Weights of a small contrastive image-text model.
Model: 64-pixel images, encoder activation geglu, encoder depths [3, 3, 3], text encoder layers 6, text encoder norm layernorm.
Training: soap at rate 0.0016, 14600 steps, batches of 512.
Data: trained on rendered rooms with furniture, 145000 training examples, 51.6 epochs.
Rows from block 5 of the image encoder of a small contrastive image-text model, named by matrix and row number. Rows with one number within an expert belong to one neuron, the router's apart. Each number is 200 + 20 x the weight over its row's rms, rounded and kept within 0 to 999. All counts start at 0. After the name is the row's rms in percent of the matrix's.
Before each expert's rows are labels from the 100 images, of 14848, where the router gives the expert most weight on average: "patch colour" is the nearest of a few named colours to the mean colour under the peak; "top examples" is what is common among them. Only what is clearly more common there than usual is listed. The data: rendered rooms with furniture.
# router: router (encoder.blocks.5.mlp.router.weight, 64x128, trained with AdamW), inputs 0-127
# gate: expert gate (encoder.blocks.5.mlp.gate, 64x128x128), inputs 0-127
# up: expert up (encoder.blocks.5.mlp.up, 64x128x128), inputs 0-127
# down: expert down (encoder.blocks.5.mlp.down, 64x128x128, transposed), outputs 0-127

# expert 8
patch colour: green
top examples: table
router.8,100,205,176,194,215,216,203,204,199,178,173,183,205,203,204,234,176,190,154,184,177,228,185,212,159,210,225,215,206,157,208,185,230,187,191,206,218,216,216,202,220,207,181,212,202,239,209,213,200,204,168,228,184,233,201,212,186,202,218,200,184,226,171,226,223,182,158,210,221,184,200,201,183,183,241,180,167,190,161,217,189,163,164,205,211,200,187,169,208,186,182,190,188,200,208,182,219,176,197,177,202,232,177,209,229,183,211,197,192,217,211,196,166,221,196,233,219,219,218,218,207,188,207,226,212,226,207,165,212
gate.7,107,181,193,188,216,185,201,178,190,195,204,164,206,192,221,212,192,177,224,202,200,220,152,174,216,213,191,189,203,195,213,186,215,213,175,174,217,197,211,174,203,222,240,186,209,209,191,225,167,204,186,200,190,200,205,199,233,230,233,196,229,213,219,209,182,202,182,201,220,174,204,177,193,216,216,216,217,237,141,210,206,187,163,211,183,193,196,211,227,195,212,216,218,181,222,213,179,220,183,236,216,200,228,178,196,176,170,212,226,227,242,179,206,158,214,176,196,223,213,193,213,209,162,235,176,194,196,223,180
up.7,100,191,188,182,219,191,193,180,205,199,193,169,216,212,211,211,190,174,227,201,202,216,156,171,208,202,189,179,206,203,219,170,204,217,166,153,214,191,215,176,189,210,238,177,197,195,194,220,172,194,193,202,184,200,200,201,229,219,216,204,231,198,217,196,199,206,175,198,214,164,203,183,192,214,201,217,225,231,149,205,203,175,176,206,200,196,186,210,234,189,231,213,224,178,209,213,166,223,181,229,200,209,224,177,217,170,177,215,223,216,253,187,203,167,204,179,202,229,223,180,197,213,170,238,177,193,199,215,161
down.7,100,186,218,215,189,200,229,223,188,150,203,237,218,218,232,213,226,191,187,173,151,207,209,186,192,197,256,177,223,212,205,207,208,194,173,193,222,203,226,191,192,228,198,203,207,188,186,220,193,229,182,188,186,224,207,215,202,198,180,175,184,211,181,181,226,216,202,180,180,188,199,199,202,171,191,185,208,206,197,208,192,221,191,209,207,173,188,184,279,195,156,197,192,208,182,210,216,200,216,206,188,189,192,182,228,172,202,167,150,219,181,221,197,194,203,166,194,181,171,195,194,192,201,190,237,187,182,204,192

# expert 33
patch colour: brown
top examples: count: four; table; dog
router.33,109,153,216,160,211,202,231,204,204,198,212,183,218,166,227,195,183,185,219,175,180,220,235,163,192,180,170,166,187,174,217,222,174,171,190,204,182,225,195,218,215,239,198,189,192,225,198,224,190,188,216,171,170,185,198,188,212,194,191,199,175,181,188,191,207,217,234,194,192,200,239,213,182,203,203,205,203,218,214,186,199,192,236,192,196,205,158,236,229,178,187,201,208,180,202,202,207,162,179,182,179,161,226,205,206,206,207,186,226,244,200,195,187,229,194,195,215,184,176,223,232,219,189,221,189,186,210,183,183
gate.0,108,191,184,194,182,203,208,193,182,238,170,188,226,179,211,199,205,222,194,216,190,209,229,207,212,204,177,226,203,186,219,237,204,177,184,200,219,215,190,225,190,204,192,244,238,189,224,181,199,195,228,199,251,178,229,207,198,222,241,206,187,221,190,228,202,156,180,196,204,257,168,214,210,180,218,181,173,214,187,208,194,197,235,190,208,166,176,224,199,189,199,212,201,163,208,240,177,222,201,201,211,247,210,185,202,191,213,208,206,210,199,204,187,240,191,200,213,181,202,195,191,176,224,218,180,178,226,194,203
up.0,110,203,181,186,182,202,200,183,180,234,164,186,238,171,204,206,193,217,207,224,193,217,224,205,226,197,179,238,201,169,209,224,193,192,191,193,208,224,204,225,193,211,187,224,237,176,212,178,218,207,237,206,252,178,218,193,195,216,239,204,196,209,204,207,194,150,179,190,199,249,168,210,214,184,208,174,202,209,180,194,184,199,218,180,211,186,170,224,203,187,184,218,202,159,197,227,165,231,207,213,209,243,214,196,199,185,208,201,214,220,192,210,181,223,185,184,216,167,199,207,188,177,218,225,183,180,223,175,208
down.0,102,159,199,241,184,202,185,213,154,182,215,215,210,192,172,215,163,191,194,208,209,206,198,210,234,216,226,203,178,219,191,192,232,255,223,224,228,225,230,226,159,212,217,210,190,190,184,187,191,216,221,211,221,224,168,211,225,230,212,207,183,188,202,180,195,203,207,217,208,180,188,197,183,188,199,197,152,181,198,189,209,214,239,172,264,187,196,184,207,171,205,220,193,199,202,209,201,174,210,201,181,188,188,186,192,201,182,215,213,188,223,212,208,213,214,238,173,225,197,197,173,180,213,210,208,199,215,206,174

# expert 59
patch colour: brown
top examples: count: zero
router.59,093,190,158,164,196,160,212,208,190,218,164,182,217,228,175,210,230,186,227,186,181,174,206,213,199,170,179,182,201,222,187,203,215,187,182,170,181,190,219,200,210,213,183,191,170,194,210,183,211,210,214,201,171,182,232,194,200,186,207,222,192,226,160,199,196,212,202,204,200,223,225,210,200,188,213,170,179,183,188,205,170,210,217,177,175,210,224,229,194,160,210,199,183,170,217,205,224,222,248,176,208,211,217,240,231,200,197,217,197,196,220,183,211,203,212,215,221,209,186,246,210,181,225,242,165,207,178,192,201
gate.0,094,185,224,181,184,211,206,192,237,205,226,208,197,176,235,178,224,186,188,200,164,182,208,235,211,192,180,178,250,181,242,185,237,185,205,226,201,196,194,220,212,210,186,218,149,187,201,182,222,171,193,198,231,172,197,179,208,201,180,178,192,211,204,217,170,198,173,205,186,207,211,204,195,216,183,205,182,201,186,206,155,248,232,184,207,187,206,168,193,189,188,210,210,190,186,221,189,190,218,192,181,186,215,218,164,181,232,205,231,205,208,207,219,192,216,207,224,193,197,201,213,206,183,219,259,225,178,202,203
up.0,079,204,223,187,175,196,200,192,229,209,221,212,211,174,228,198,231,194,209,206,164,205,207,226,205,205,175,172,241,185,243,198,231,178,199,205,193,181,187,206,191,217,182,230,179,202,205,188,230,182,174,178,216,174,193,183,180,204,173,184,190,225,190,252,166,193,169,224,166,185,193,191,157,216,184,212,176,211,186,202,173,231,244,196,209,192,229,179,203,204,187,201,209,197,209,177,202,206,194,208,171,197,200,209,158,214,223,205,238,197,212,208,223,189,228,208,229,190,206,200,218,204,214,241,233,212,186,177,196
down.0,097,207,201,188,192,220,195,199,184,186,190,206,203,201,174,246,183,201,220,210,231,213,152,239,207,216,217,209,238,200,164,204,192,213,199,192,222,160,209,174,193,198,223,189,181,175,223,178,223,226,179,222,206,172,173,220,209,208,190,205,211,198,222,205,208,205,175,188,224,192,222,161,211,181,188,190,185,211,208,192,241,211,210,211,224,207,186,179,199,210,206,234,191,186,235,229,210,183,193,171,188,197,203,205,204,206,174,225,147,199,205,190,233,200,197,206,202,218,222,192,134,203,219,179,174,190,209,214,162

# expert 40
patch colour: black
top examples: brown walls
router.40,084,214,187,213,199,222,189,195,207,217,214,225,229,191,173,208,211,216,220,215,214,192,245,194,208,192,180,209,175,219,198,188,158,215,165,206,171,193,187,222,172,192,227,196,188,242,240,196,201,169,187,177,211,212,221,216,199,185,167,200,210,176,228,208,190,208,210,211,199,194,192,186,211,170,179,176,214,172,196,208,215,214,216,247,207,196,188,207,197,222,251,189,164,199,213,195,184,219,235,210,175,188,185,233,195,225,177,179,208,174,216,220,196,230,187,230,174,177,234,175,189,184,207,200,229,189,206,232,174
gate.0,088,184,239,200,191,196,222,216,182,189,216,176,216,199,189,164,212,214,244,213,189,202,225,201,209,220,230,192,185,184,173,197,180,177,200,213,221,202,254,195,199,197,186,190,200,221,170,182,201,187,187,202,200,200,212,221,158,214,198,186,192,231,230,235,224,170,235,190,188,199,210,173,171,198,194,188,183,225,202,192,168,179,215,202,203,197,196,197,182,218,226,205,209,187,198,219,169,195,181,175,178,200,196,170,197,214,206,148,186,248,208,225,186,220,227,185,214,152,146,209,205,202,181,216,205,201,203,218,194
up.0,099,208,185,179,198,194,160,186,211,225,178,180,220,207,193,273,176,180,178,192,211,209,172,175,188,204,199,151,197,197,204,198,185,195,216,175,198,223,144,195,184,189,208,210,222,157,214,193,218,209,221,199,189,225,190,159,238,198,204,226,198,177,171,172,173,211,216,192,211,196,193,200,230,198,197,195,224,213,216,208,206,223,190,209,186,201,200,204,204,199,178,187,185,199,219,167,223,210,211,219,202,207,174,221,208,192,192,220,188,166,189,167,209,193,180,204,175,240,246,214,218,228,229,220,201,194,187,199,192
down.0,102,226,188,203,198,204,223,193,190,196,215,238,215,199,214,194,214,209,156,179,174,168,215,180,200,197,187,179,230,171,169,170,191,175,192,247,193,157,191,189,178,199,224,219,201,195,209,226,218,197,154,195,182,211,219,184,162,200,205,186,227,226,221,185,186,212,184,199,220,238,183,197,209,169,188,148,177,176,201,155,207,204,196,191,198,185,210,215,196,215,210,200,218,195,203,188,222,194,207,230,187,159,233,180,218,220,210,215,228,208,211,241,184,175,199,194,201,215,222,201,209,208,199,222,235,192,204,190,219